From a checkpoint of a small image captioner: encoder activation geglu.
Rows from block 3 of the image encoder of a small image captioner, named by matrix and row number. Rows with one number within an expert belong to one neuron, the router's apart. Each number is 128 + 32 x the weight over its row's rms, rounded and kept within 0 to 255. All counts start at 0. Numbers have three digits each.
Before each expert's rows are labels from the 100 images, of 14976, where the router gives the expert most weight on average: "top examples" is what is common among them. Only what is clearly more common there than usual is listed. The data: drawings of small networks of dots and links.
# router: router (encoder.blocks.3.mlp.router.weight, 8x192, trained with AdamW), inputs 64-127
# gate: expert gate (encoder.blocks.3.mlp.gate, 8x96x192), inputs 64-127
# up: expert up (encoder.blocks.3.mlp.up, 8x96x192), inputs 64-127
# down: expert down (encoder.blocks.3.mlp.down, 8x192x96, transposed), outputs 64-127

# expert 2
top examples: laid out on a circle; yellow dots; loop; kind: chain
router.2:236163116092121118141145153120102087102096167089163133182187145127082147123137113143169102139166120131191106143136092170133144082127133170103115101141083137061124108141059100132119126152121142
gate.10:113176131182141101087130138119131129116044084116120159103105119083161139084121103189152139151108100137140169087178124097146098087074145138129112170163153121118146190202161069171134157141107077
up.10:128159124166148145144121121153141111171095107142157106121126129125110111213151114128110088068100162089133113159087120191085162138124130197126115112174128146120105141193140092082077133130141154
down.10:206131166122172092073175136126116153185114123095111115067127144105148100183130101071170200128145057090143095134114097152165136107132119141178120106110120131144111101113136171160120133077152096
gate.11:122152170106196190139128118172064106162139138131171110176120136095141144121183142112103138130137098084110149116085098125084084153187117174143119147166162108121165111130123126136094112146151144
up.11:152154133107105064127078156098149209138155164107117067083111119159093095108129168147134122200139112112136144117164094089152153191110104124175164181138119150119141135141134127105112099141155168
down.11:155110114145121161115159149123128138149124143185136127103088147131079119130073095091176109105122149157121098104140086106203151129118147083126137158110098095127110118127078128124185120123148160
gate.12:155178164100163157136095147126119149152078043123160134128124161148120151114091163129126071072092139119155172051150154117107141142128097161132110128171132104134178098127171084072165153109143153
up.12:109083106145106126181169168124161137070123234109073100072158098126140109152107119125175146112118140151082087190126103137133116118116138106126151115119134103139135114111095131169112115160097094
down.12:129128116116157163139071184153104148121158102162157128124109062157109137108073173112113153133184137082161111127192188138147176148148122154150191092138141128040161112110153139120121134121163095
gate.13:174131161138122134131136179156077122140151141103125112129150090080103125121099149098148067129121126177119087126188173040091108110083125067149109108139111145093145131152102113127063159096087085
up.13:107088165170109128162168217142115157098090139119088119153143090111109157097151131125145095143125118116096130099174121104170065142115167144071063092138094132154147161086162087086133108158100045
down.13:131134189125129117097109096111149121132143137128079082142117137126122157144129148190141103093134138163179122179133157070165181124159123147168107123136105053146045120160109148210118112109182138
gate.14:160110105141193117152093053120142150132123108127169168139122124091148139140141125115092100221131118165128189129141098156134127155144101161152121147177138118128016115114123070078142131139135091
up.14:077129130170127074174091093105137122091181182055149072164124159156100133170115149115089127183120116176178149094123124148126150191110104141135155135107124147118056059125199137116150182125124144
down.14:158108107056133116118092117141091121124112116060112205087082108145187183151114136173071112123147134115106100165127126152162108099110131116106157073085115116131148178098140095188153084127159140
gate.15:128104142142158105185138097113149132127153101089148170145115161120127097156150199134101113138162139206172159121071157132166096148190106134137159140146109169141119139125160126155105156098094197
up.15:117150110116170092140088144134109135060138162198174157099142128137177090146103085129065119143147175077138108081150128138155058179164125168145106136112156099057106139115187095174111134141175129
down.15:115107109152099072108203134158171092130180180123068108142159093115113115110151135104088094126143175065073109155106155134097128055131116139172140169132157079128103139145145131169146131085203150
gate.16:098155132166147115114072086124098133099095143179194111113101109143124157120123143152040075171105104157157083044090138126113132155155078150095168157184153132084180122154099126147044109092172149
up.16:162137127128170143140081098061061135131171085151150056122113113140139156145118103144058174141199151092087102112085205134057124126150110193101140121104161148150062119170152130128159135110159145
down.16:097101065113131122123070199153120080135141107111067125097149107163129097142132113151108196172139069109144148111188112158129122175079096118133153097141167068110108103116153090133124156128102131
gate.17:118131136064146130140134140175195150130151131116191166130165128091138120133141151147141168098172124141177100148073164125096076134146144096137178100179124103069090075150122147190102133123131155
up.17:150105124165150114180103116140087132131097111184078119130170148105143153085120151161115090102076150117132135117177134076126180099110138112154123150110167101138117179120157099065160111113122053
down.17:084161125165131096076130060175151149167044165098142146126124154142151131143133129138116161095191150134169137141141178159087107093108138093113143161137142183147090098132087089195106154129088123
gate.18:131105112150091094139143151158142117129118179104155131154154122117102160103134103133180130150107169159114147096056126108155146128132068148137100116105120091164130069152145139083135101137099135
up.18:161121100137173093148150151130180142144165050156088126082151118165146149196179056093096150111150132140191128145128166115156187069074105121149109069164172122148175126059084167132130137184141166
down.18:087082140122158130106154135115204174079129117175168145137129098131170138156117102069137088154095113057151101142120127084143125120114102134066133151138166152147095123151099121152122108132140107
gate.19:136105085049139121136130129193091155103143143101166184145123101067096130113138106105151147186112165182162123127156138157111091154096160080171124122119144137127089111123187157080128181167101122
up.19:089123176176129126151135148154117199116109129107087077058181150166135115189152162122130118125142109071101149130061145141127084124169143113098181129137088110137168139136083126130110105094181162
down.19:142140151126044128082171070145135155144143121087113121071102129117196191099180203215181114118103119196104139103135131093062137090145097159160134157144155125115126127130126096126112105136065080
gate.20:124107140147121091146161155088123118110135130108101094120095160068109130144120091112149142155147194134104170160152141124172101117174088144166164074106136169130113150072118095165143104112112097
up.20:148178103185138109093129073161171193184171111113134122084153131129101068143148151149081131187124083159142146146148144069157125120158190118138126150134174160127180142175165147109116147108156181
down.20:088149178097128125137092131086126147090192211152145093104134169165111121087138150175108147148255155128113155207097110105107107108114143119106123125071129190141101109050137116104096113137114150
gate.21:139159126141119203104062098160180161096169166160134206117122149118159097112105140106105120132149107066116148131108157116100108093151126113168160113122126091149156110147105119107193154124133058
up.21:135171142159146177178118103150192115118161180109117162155126155075076142095157135100128170106074157089121130095119167144118138085129069120060111115134136102158157133132134130074151145072072143
down.21:098149132094083168131136173161080165133182125122140061076155143160130139115127147151130151168142048131146088161028170117149128138154102176122137117150084147082127106112101164146113121090148123
gate.22:118159185093142109105184153120125149128171105183086069142088149129157111172116160096066095138140088148180145151161097126168176133128082044108085114143126117107129140156083128146110131107096096
up.22:132154104159178126173120109105134185123142141119129141047123118112032125112142097131104057135106103141076112129116133122141108092101180133171095086195149107126115123164145085107121158129065142
down.22:081112099130113163127142157072140122186116113089192082137088138134145101144145151114141104127091193121163155129110204086106111170094129145100133159075134089088097097109096163085132070104111119
gate.23:148122147152144138055102103142156185135129180126132122109193106137124151091139080173115080129162064132120096099127188104179126091118114199134124129100147171107159023113155172146164165128053165
up.23:147136116095111164121133115158113191155178131139156078137146116096139051086105104136105093207177103140157137124135112186153184107131139142144119102117156182098147123106114181090107176185137167
down.23:148133132103161160073123090172148090154085127098123137150167166187165138171143145134146168136164154145123118191136144149189157163100122082156146142106129119166147102143070061144197132159137090
gate.24:109126150121174120136082106201125131140137148133148157092136200106104119151047117154149121109148129132155163153157119129109096111138136123122135155152126154154132097114119154090123117160120056
up.24:118167130159113150157085086105124168155139152086123168133145152084168125116188128157078103128040149157126129120137163119082122170117094160125078128118152144141121122159109134135084127097163053
down.24:144219146067127065145094103178129097172126125122085136106155167110164155122148178112148143133123128092118125167108102150132139181142114174103172152078036159132109154144123122081194185114106122
gate.25:120103087135144133126108153139189097136102151176136093152126078137064064093075103078208096102150132137142092112181135122193122165075146116157154102135135134120156106145143090181185115123146133
up.25:096132112118076183111045125148049185143173181181120136159145090110153119126176083122064148143143130130106152116114144088123094111129069120121132181155084120129154135150078124146126201155142134
down.25:111091148138117200152117095115106086094151102140165115120190171091171166147096078110152119099088129121170173192126165057121161140148110151103137132089096132129153162101166153125153122120164161
gate.26:183170096147142102126187158128119089165096151130047152124152130088170123226155104136125132064141101117120129163165129091114127076123179115108089155154101116121122159054092116090141100145132130
up.26:148134145126116110181158145117095097147084159152095121087106139153151153155176102169113163110107136100115139130120103138127130131104155123136105220147118120164197121105087085082148091142158100
down.26:160088104131096170104212134121127076130061020099105165143147174119110140153106129093140172171140123114081137114152164113092178132134130127147136121148160111097133139124164087131118184130102076
gate.27:098137234128159120119112145116112154123053127108156163077127144100141097127155092107102122128155090127117128134121136161146112118112095142209093126154076131120099186134165132138101106146098130
up.27:161145096168131110150177114093193131139113106103076161148150150126108110101201126081092129150138159111139083162130086169140116185111188124139118124123176076031100096091112096170162098088113111
down.27:140098098175155137152091177185095201129166124095188085130112140112144159078121093128166144049164183098223141116127138104094138176150133126181152107107153109097121115149101112114102158225066073
gate.28:174107115071178105161170105110146139142107183087178054114148078138175114139168125172144066166147110115139103146078156139069166177112095125102129103142177112096109126128188070171091099109105120
up.28:146164152171104102176150133162111119130178105131119142098129098167103109146165068126153086101177150146162104139128141177101097134103119138140124138115149120159134096086181140133060113155062098
down.28:125157156177172097178200135089141131121149141137065126098115114116120159132114161120148107123142140212146094123074127153183090110204165128151130101124088148147086103077089146121211153135165120
gate.29:128176149133133091123142127176089123089158126080143149097150125134119110118122153104118176050073107164168191126162108179143157147111187139112160148102119108113086085143140165148097107163103124
up.29:144199157148049099161063118177058099176138147160182179082117123163058083150134097158117118136114114142114150096141187128112133142105160166103103129084139122183165109065158108148101128143110113
down.29:117114133188131128145158126178132118136093193128136109156099154145164183036135182142130099155123162128128118111150152127109133094146115108113132125075123120065168137169153126159118094112143147
gate.30:133109120098166147209112149098129101155172110175103114134131141118128102096153131064091174107157113160148093132123183116113127174129172127122167157146148222159145089087155082100098109133145093
up.30:128105113199106131157090079163112109112112146073165199048135158126143181189135138158162121113107110132159101107135153088130151108108115143155063159095092125118127188184083148112127136146141095
down.30:078168140138084073196122144105162106089175113119120165067109052125108107064109126136146112140115114097102147156093159115073119124142042193114124124105161198107167168103116143155154125125160150

# expert 5
top examples: laid out on a circle; loop; kind: chain; white dots
router.5:118124113144097184118127105106148120118067103117083156124193110107104094130140115165132114118122131122150121162166092158112161090181108128107142094087095137117189083161128103101168151101106214
gate.12:120180154083187110114082106092086127161100118135144142076145143146145100131123136078146105118162099169128047133084133059140110139119118135126112170113084133129166208193170128156145156116158158
up.12:085108208139170162143083128136122110146150107082114185105154147119086138153157086121112146171214081150084112099085168109182106101103121109167131102131095169117116114151199107100155181145137168
down.12:073117115142135112132163187124143100101168104084123186117125103174106115075146089143143100158162134140139094145099118151191112150135108132130104173194161141140162095100112097100163080080087149
gate.13:153112061059147148117160085125090127104115130101125172185168129146158152070118168143124141116113136158129177135140151103128162154092169144123091096176116088135128131102093158131092182157140211
up.13:139149135162086148083156101176165149145255159139173087079079160066141087116156129115128144124113116146112133078075137100166098155154122152103136099132064158080059122202099065129130116063136068
down.13:182153175093157109144101129127152121144103143104107129112102131185150172093067095143125175124103098151098125212115127119085126156111154133103137170073112146068111122089181150115153170130188117
gate.14:115072078163159134103088137160113158120179135126107129150155100145171185119159142067128163139159112127132114062113151158085093115180116147092149140154137167105127156140115157145115071133162212
up.14:146184154056140143130172107130189136104041143150151149152120154099121075159067148144101154158087186173145127133157096116175148111132180103147063129129082107153130190074107167144134077145101027
down.14:110161097076151074138103093061156084202120146127166101145155086087104111144148143129161081026114125155162128118117124063154119132129123196151087103141117121126104151134158145056107105124118111
gate.15:097141109185089151075132113154170135137082121162140155084154153113109152129125124105160125175180096149134110060057125150189103153148191126114138069112130097089127116142113121121133116102163192
up.15:155170181080173084205111130095097126136169138101074109167119054149150136116151108175067074119065130115121115184148144129131196126125082119115129130118130204182129135152151135163085142116132108
down.15:174137127160162095112159126190112114084067134162111173156109131100116112166133123141109087143076141168159113173155091121092154147160145185094128159086126146161137136150136213153140130140085146
gate.16:116057156153108155145109102139160113153078103171113080121124146099176119132064128130158048084155167153131137132097155092095141113154087110124126098106128100115198106128131129120142107152140114
up.16:096123057148113170094172087163097129089193102130074188108123119130135138167089095138120142134193162170120175105091133151116129136134134053144134134137107134121113181128107191141098146136137125
down.16:087115159119090156068109121220052126143168159118067129130162117124137116169120129144114156164121089229088126207187137116153158121090117133175146135142050088172125111094084142143114073140105171
gate.17:142152197098135111122149138139111114146108140158152175088131133125142145121077127087091186136155139081133125145137079103108078117115171131128141165091149132141150097106143149134102126095148120
up.17:145141095090053113173084104130120084146152125119087195092100159112125160140170150117086134130137057053103159138148136188120136125129130123059109223146151133172076179162135107138100093120169143
down.17:086128157113143145151129086098135099092200155140138131195086151098159160137102159143138119127093111037086140175044174083103132123175102108161142109125153077115119107130118095129174130095079193
gate.18:116107172227115125133141116100064097105112131123134163071127120164127149145113125150092097113207130102124137120138122136170156135154141166160127154134175141175144175092163100080150125169157185
up.18:134099153065099089096104090134124108143113120149150100159141098099128099150184102108130163130140103129138146143123139158141067098165150162148105161137105095166052105114155122158129124184094100
down.18:185132069182107094131094081190098139122175109145160134167125085138129215146105134123085183118129070117143148108102141070122171172055123171135135155210162138103122187062149109167069150139093138
gate.19:126146136056173080163123104123106184154172134082101108118078177126152105134204095140166128106103143106139122172107124120177185078150125152123091145139119151129100104075158111144148190120099187
up.19:103150132215115142159126054150164108167101087156134099099149134133137169148067173102135131099144153165138114099164160122102132097096156145174100157131156147088107082146095096134096135111111109
down.19:127197117143082090149153136104039124164092122131120137168146106168139117149141058127140154158119090092076118090154224116141124135107119169117132158087121093114149089168130152142113144107084080
gate.20:123102151159141099113115111155167117121136136093119152096184125173143119136073143126094162138143136130201126147132097139119148135144101144131133118116118118209188149162108142097141130117108155
up.20:147149078111077068131123187127134134044163108102130142086113107119129138149178149107126102121155127098153114083076136186111133129151085115118184161070116117136112156107115140119173156119085128
down.20:084139133104135119132151149109124140126085149106160132155138144157112175128083163107199120166203163150097176092188102140136177090157118121116143115110128126141090076083154062062136142107127098
gate.21:093141145084143150103125090134112143124149139193084093151112104100095128116082088140172112135137134185116110135097107132137168138158149143107129120134147139113175116103137121036162146160141176
up.21:163115132143102119126102163207099094131146081128135158141156175152134128104124159142092148105127139110131142096083137151121118103124133087144147159115107092117098142172094131206154151137187107
down.21:063099076159105086166154189086056165141150076113113156174026107147118123096153059108153173119176134098129090076189136143141154141159130138080097116157084144118078121095113142109129158099118181
gate.22:148144166142136118149141146143123100057121158134147155156143145087156140120059090131110158132103171167134127153119123065154165117157138135100200076121157133145113093034091147177170145161145159
up.22:080123154073150162097123117146193079125168098120127208094134109109152103094125082118104156154135175180100112133099151030164180101101103113136143117129151130170125147082105165172116159144120126
down.22:128096140094191079121148154164097074078120126114162164063157153140178124103119133062148086154156134096110123137089170132187149124137134148127158138136080119141124173149132094178158088117125120
gate.23:106189124096189096026162170147136104149093115146109128151114155063073129076115103112082172084127138158106121123101138097165153117139113149140108140134089096114187136130148100098122111140130108
up.23:086177134161194085000145131183128131141099124144122139146098152099105113134111125100106118098121125140139103118053160141187068102167123168134125115138110114114142122128163122140185109138158101
down.23:134166158153061073142129107140112140172077147084203122122146107105128160138119108139105102173087136157139134186167047153119157122171153163177121121121068146114119138162175124150149107139165128
gate.24:097122118149129131125154081142172158114150130139118081197130118121127126113056156103172101151163058138106145143119136166103131123137118167150130128179121111120124075082174180102126131103114073
up.24:156099146104086160128126072182173107117127117205064106196121070082097136118099169097182130069144029161068167165139124154098103124173130168165141133130130104099142102121192132123146105116118114
down.24:073137130148138114118139068114141110146109187078130138127188141064116136128087167158151119056087133157120135149137102177135151180172142119092160160113133171157174161107086126109125117143107078
gate.25:053103151127071148146117148105106097138160133095130188138147110127099184110151121075104173186221098092142170116144132157100092114126124076123115118106127139128168192083137148166123095133068102
up.25:142144096105107122105149175144137150131202128080125060122084177101071154134143178118175166160158127137123144174125122116106065089102103142188155110109204065131101122111095171172120135158131128
down.25:106156127133198155208181123152153089161099138150184156156096104108101095107132108160095125137107134103119104082145105152094154118133111102098131129136112162108124166086062112144110072145063127
gate.26:082167146046199128163113150125134151158120101088120145209173126127115112137148095117235152081123114076148111110074095189103110101174125103189122128130115118126158070126136087132121124164183109
up.26:077125068120168143126145130138088174124171025135112129202231082196118103126198149106194125111138102126153086118154109099114114123121166100162096126139106101162171095106149091131138123159115040
down.26:208135184057111206085169120147093089127110138119158107091140172152062180127142070136107128187100106147125169101089117141168112165079130093101153121165152123138183146171117105074098103123199187
gate.27:118167099161191087116132188164145126157114143103143098173146110069083131142099133103147098086118133154160213166128118139162097132209180064130160088110109100137127136136116096140151122101126111
up.27:132202133169119080105123140092179117191048196136121132158121127167085133143095127119127110028185139135122170170120113159130088159136167129138144134161171106137131143144087102138104082171152103
down.27:126130124155079208188145124155121120113104102105102138128144124182130133101096136084111080109147147075149177116087166120160156133157117123107123110176115151148108122194165131115191112118133136
gate.28:110122143061163151130126124144138204085136122136103198179088110129079112159115116111198172205123100122099082158134118149119159136196168158108124135122118148145153059141142106119128127113106088
up.28:134155139127159118089161140083130129180195125128056106142154119202106130134126136125167177123165092155166079120142155102151080140140157099181095098105145085144118105095224150189097119164125097
down.28:095096092078103102119113140143173177108026125123078160108164120134147143100108141147181154123136128102102115051105158121138175153129133159141112148127137115173211125187138061142165144142189119
gate.29:123143167087130157147071106102130109124119145085163146061101094149135120117121091129182029095066111187103098147141066166167164134149118142104103118148116113098094095142126138116135108110155079
up.29:113144144137102092125170171142170128125094138120150122139084150050144109168157156111131181191138074099116156105131117205153096082135121144134182128149105134123127151110091075149128167140130059
down.29:164154124158148102133096085174089147175173135037061125158152118143198104106143068134147103071122128172117151091130114132125158145159178074126136153156115119141169148199103109150131189111149137
gate.30:115110150103125135121149094119101075124150108104128153103170112142085122130074123152079135107095137137086107134117193203098096121157093172143134093108115139124103165139168159184168143163140158
up.30:129107111141137168103124118113116053106140097084150206110102147182070110137078148179092102104094186167126129177130117196156103087132116097103123150161152151137127067114075107144153162139123091
down.30:167150126162059195086155203151069135121088140130099142155158146148141164139112138125179108179104130093139090124070150148146092115116126132109143158098120132129143111106084117163163125138119140
gate.31:158095129197048144090111155106136128127157132156095059107164160111111142161109108095152092127101148076122129098161139126152141121090156050163153092063100094102150178183122137176099156110132103
up.31:131117184096142134150180151123131098154121096161140198127143150149162107119119118142098194159145154167131088149166180069159134161131162090035137125178117113157128125112156120126125105190178089
down.31:186127146155145144167145100151131153074194136083109096069091115092169130114144120162109165153148149118116126160123159128180135123142137161117125130083102150120136129099089139145102164138097131
gate.32:124169109136066129149134141081140153118175156117153128106128150229130106169161153168066106103120130200119155105135099161145132114158155135125124069149100139128146151116098175159096152129153143
up.32:088114171108103122106146133138130144102182069163124080119101135075124109106139129112197171093100130113132108177159144168131144135148085087138087135119103153168119087176156119188189114141129088
down.32:099141082141064147170099110123106148129123091103143142162105066153151124174110126103125120084174136115085126121068102196109123150182132172120108145133155114161129080165120140108134049089147126

# expert 4
top examples: complete; wheel
router.4:132147097185185078100130113167184158155208125161140069127133159123156138131134106207096097125109089103093143111124143126115097169179124155147155136124160128108136114116165132166153165110116149
gate.10:172136093136072136137129087144099114160164072166117066090140122165127145154147127113114175134168126116091104131134098107138108132108073109147066137111164133104075193150091139134128167135181121
up.10:148118109147134145119140180090136132080143122074125126147111132130136150185151169130082153147084141146135151124150133123104084152177108137107168115146113094119139111164123121091167101149151092
down.10:068135112086127154114151113156144091203085153149118114136125141147073124176109130171145099169170132109120126144160131182083157143118169087168147155119086125185131150137160140118121132116160120
gate.11:103136058205186098102144153157104130085143108144154081145153144117120125158104124149159114138158154170128147127143146127127139188152182138091160084158161125105186138137161158128146191146129066
up.11:135193162075110170123135143104127133138043138133124154033122063121175130102164104125167098136106123142093083110093104136177100094088086108144066136124103097116096150128151102148145081101168111
down.11:093103197094132165108128053169121145108092182177146087062124166100144104166104137096120129110130107122088157153094111184129178134158121158154162136060089161140162126156141169138173136117158121
gate.12:176079134095078112126163096148081112140097112153104167079151196109145132130163105074077143134134099151163176148137054136095113129064126149205113130195095208126077172122143152158125158117149121
up.12:124121111167134082110124099123102146143111092117088146060137195088156151114164174133087118127097130101146182138099089150086060134105112112200110151159150110197124160115134089117139162072117128
down.12:089187130096106059106144146082087175130122190114126139111126130133131110102135104105125101155091115133104029141143115105149157121063139128190076118127087126124127134117122116184051124160163124
gate.13:132129167132154198172108148187131123072125147145123129121184153102137117143102122169139120139179051111150184140138185136159088076110101148151134172053085158151111175153094138119085138161150135
up.13:173118137150103057118127128114124157201130110151045131147086104137119122105164121118086133065121116108103106100144127033103185207109169101118126081176160120091114122156143114135108137096144114
down.13:102144131166100183118151102126116093105118092110158125162116132107107135183085108097072119140118071112225100123142140080157136151203071105112030096177157146110145145125127108106079172180140161
gate.14:177163058099142102141150099066131132190145120111144127101106127208173141150157103110121132091115059114139113190147093143113126082100204088118133143139102115131155130107142135158123084084115093
up.14:134052126117157124095074170143147101099142168112136151205087111152145094109117150164115148136116168103144127125189174083150093171166107060103153172090204138176158115115140199104116089156141162
down.14:117119142145097149152139091105189110132112126121140124121165138154171149078072190150101110150123131138113176120145119136122127117095098139130144096157101132180123089166145071128096062107128120
gate.15:061099114094141148146099167111150096100134171112160078094126103135192124129138155166113088092098135132116160171125156178077132135149083109109121145101110144179093153133136171095101129126120161
up.15:154152111147091179105103173143125153131116119160173146171084131135103116113120088087128134159154124140088096132127105130136065119120097166170078090155177104130196120108137082157128155167172038
down.15:109180120116107166076205104091122169141181084146162214166135117110118162134094080136124159194125179126135113087137104131152125091097120140144115169086146187138124155089106150099117119128105105
gate.16:160157108148093126188135142118127141131093136162088096180140119095071169146157108074056175187100097080145096180138124110157180111109102130081083118130113134060078083112133101157187176068119109
up.16:114110150217065099195127137095138145142177142148125127119170104096106198146173177132185094117141167121134116126131092112134161146155109161138179106092163120128175130151136061116198120115128120
down.16:140177123127121119075110136181146136125125145128151149089125183216089154109171143085133149156157118126114184137095188080143172101099124075140061173106145107085140109192123138131106159097148082
gate.17:143145222147124146117113116152117157135162103135117090168069095147149147125105123042125158159151172102118147142109166140115108148108142148170082101110105111133135123129122142156078125203152048
up.17:140076123179109145114093137113139101140141123090106181112091121160133132164088140083150132141169136102153102122122155136130120094046122142188092100143125102116173121134139154132137130156105051
down.17:087146208065077170126164158143120135144097101187176111106106069150135116093122105131088143137148176112134083090140084118101104108171190163120080155088083153148149140146207161143131146096159120
gate.18:099109124166115127129109192062115135137113114162148096017098134087118103158196135135177118162079134140173127145130074177139171142228092059107186189126159121104121138152151162144154122093153166
up.18:086122080136120082053166145103135182112131091092104107069057156142123134159181127139174101153136113090142130155146135183138135169175118036168101188089156140083119135087133165172130111083166205
down.18:146109121124101116100090104154119080165100083087193112093136110089085182091131077109111188090129100165076122133150126175192128139111170158147093115101102084114177142129113093195150163098161120
gate.19:121098092228078157131203093136174107102076101096124091066128155060140140141121111069100091094126100140143139134116168127101147124136135183083118143149109130102171080095088124125121112171149096
up.19:148122180052173147102112099132131156115156201150168179129138109090109118127120140137131136180130131134063134136118053174110125105137115141188085137137160120131077123132073135102157130085080197
down.19:174127153105098155135135121128046090078144136154126186169060097090124124132148149183142127155117105154148138098182127098142128144143092148130108167134139121115136157152179142155077111115123082
gate.20:073152140105140088060137195132176157126148110160101096054071125158114126124110151155195141110138179131185120117135138120131081155193143071124137198126131109122106195085108091132123125154143111
up.20:158176137039126113114114110160133126099073135145130192219121116169138102132096102149077148074118146107113126216144109078099108121100152121126104118137156141140150101076044103126101092149097157
down.20:164061072153095116105167135124119149120105099113108134140097128134146147144084118061097160169088142172175159098097106114170150096110095166112120085143094125152111170108104142098119169133155187
gate.21:167155155085153160111169099078146122140074111057115104121166080107116108153088115117140125161133119141153164147094138118084143073100071174082056137099109120142126137155212150141139151149165147
up.21:146143147110095144092153073110207120173060106064095114157159111076084185130080155106117136153176122166150141130094208140095082104124073127122133126152156102142104118166171105110129150138116137
down.21:142118147148144111129109050114162104105102137124188059078112138133197150137117135181166073144124119202154073120142144125120135147190104094182188093123129127109091091122091152144117107135128124
gate.22:101152165132135210126081082105128107091159130157113099110161141138130076122113087157125139117113151159158096118117159107103155127183127106076106104101083110101108079113171146153142150103121061
up.22:161114127115151099122140202139193136150143088156098106160094121154072179161088168136115085172109106099120151140116111142151140097081113111185184102121126137110163124165070117115154110135168179
down.22:093139170045101132197077083084150106107141109151180134171121155183198130142110112202070116112157125098049132163109090164087107136158155150089038124129191122115107077127157168117116119084120068
gate.23:184033079129101101149107082128135168086106081127152136212118090099115102114103158128129087178103107115168102068122120111159113149139126144182136177129102134126152159161141149141131171108157143
up.23:147117088126145109112133069163154161128128059129101115161096151087138111078108124132143091226111048084123121129169139089111083140102141151157104167112104150107161114119132193148113116093152156
down.23:136124138163117150153159159108074155134088169135150143051074147164112147120132107142148167075210123076072137153099099143183142177113109107125096174122111118159142113081120194116133136122179118
gate.24:092118098177093092183096113160140176090142109137107092228135156185145116125114123129141161111162064147155069132115120152186159126146158163120100103146143128152139085111187154132121171130122124
up.24:113072030122116100182109067137144141147201115072140104127112148162111123162094156127126165077104086116150130072112165142203130095171114142130130135161105136138179091142156164136134127130134148
down.24:158106059179141110168101152112151182172129099142112177144142084108147130119121153156110210100145158109165179078129146080128127155118122128165134139120140077106079099122161184105127131117076161
gate.25:170087137126148149186120124178129095125114112123179059125105157198108133146107127111160102123133107120128117161105192133142102129115147125169126125156145079104128096114209103110145138093056045
up.25:097076103085175089136128162142104157104126128122150090219123117087158106115193115068142183073110120126101154173126180145122155130135145191163108137130122116181169181104229171143102079136144044
down.25:086186140134144135124078152132129158120116126177176104149108128124101114095164091122125095119107080171096103111134125123094132165121106120209107161080149118148139145144112168123172166090115110
gate.26:139141107058158097129121097125117100172174184111147078055134097103146164172180107141070088139136128131130123111117099144170101129130130142163159105130143104111153161136154241175113116127148116
up.26:163145176066162173116113114116166124146079147107164136184156133073178168104136117111088094135122127144039173094105130096135118087138103134138096083113105154172181109121072097122168152159142176
down.26:146097105111107145044105130088117038112127154194094109146200142118090129118069178191136127160157156188092097172132156134136162160128110136156097066153124148160170132096126125156094120104141149
gate.27:094165162108147154225132128099130161169088146118133169094173082137141089094159121086114103126148167076123151127102092130089090161099144124103034139148143132124160108087152131085119087143094085
up.27:102143067196109093152107130142151098117136150063124122097119067086136132079095133108099080118074182119142100140095134146110099171126123128112083062148165155171115137087140152110092115164160144
down.27:109080174117099145136086174133150090077108163162202150101101057120111135158092172136100141121077136144096119148111115127166119172100200165140111103166112107200086136097133105173085166173123088
gate.28:132157145071147150102105164112132134149160110165113090045146108049141127124071163126144158098112132134137149115107124167052147118070091150103140099129068107102172182188149114072161137122166089
up.28:126097102147127117105094078133114125112113135084129143228089151149122131122145117151087127149075134119130152122147143104184182133152143143141133199106116168143058137065087196162124066085104126
down.28:118088057188166138139084147188084118133111141063139164143071105174133129114102070139149138130120105126059088057181116153127094148114122079111179204109117110121160087134147171132148116119136178
gate.29:106175162064094198134161112173105167114176140171172134107193149125107152183121093125171113078163070117092116100091135142063115112120176165120127178148115149090180174175079111114083159191072068
up.29:112112053088119106132119143132149072125102101163191128109108143100120163124123070114198076089096139138091141137164162079123122138134087115139145130152170092086184157157122151091163145191088082
down.29:184127106130137117099151089122138094111129089181120159141137103107141150106159150108066154206068121178158094147097097167056108140088118164111089077104129129160129093120130134110109146161182093
gate.30:151093098197171108112107160128129099150164098129094135169080117215094113143134115116133086116164127128147090158144149120120142158130128080139133120181180112181183163102076081167138169119090113
up.30:128160151050046177142163164140114168169107144148150153152152103160163098160120146167127139192077133106130155106157074093113111089153140192126100086091106124111081109164224145128159082091119129
down.30:085174144120136156173079123154160152125140118178081108111151097092158109106203119134132148142179122063149117083105092125168135100109126111117111184138164101157085189097112176118152095158123129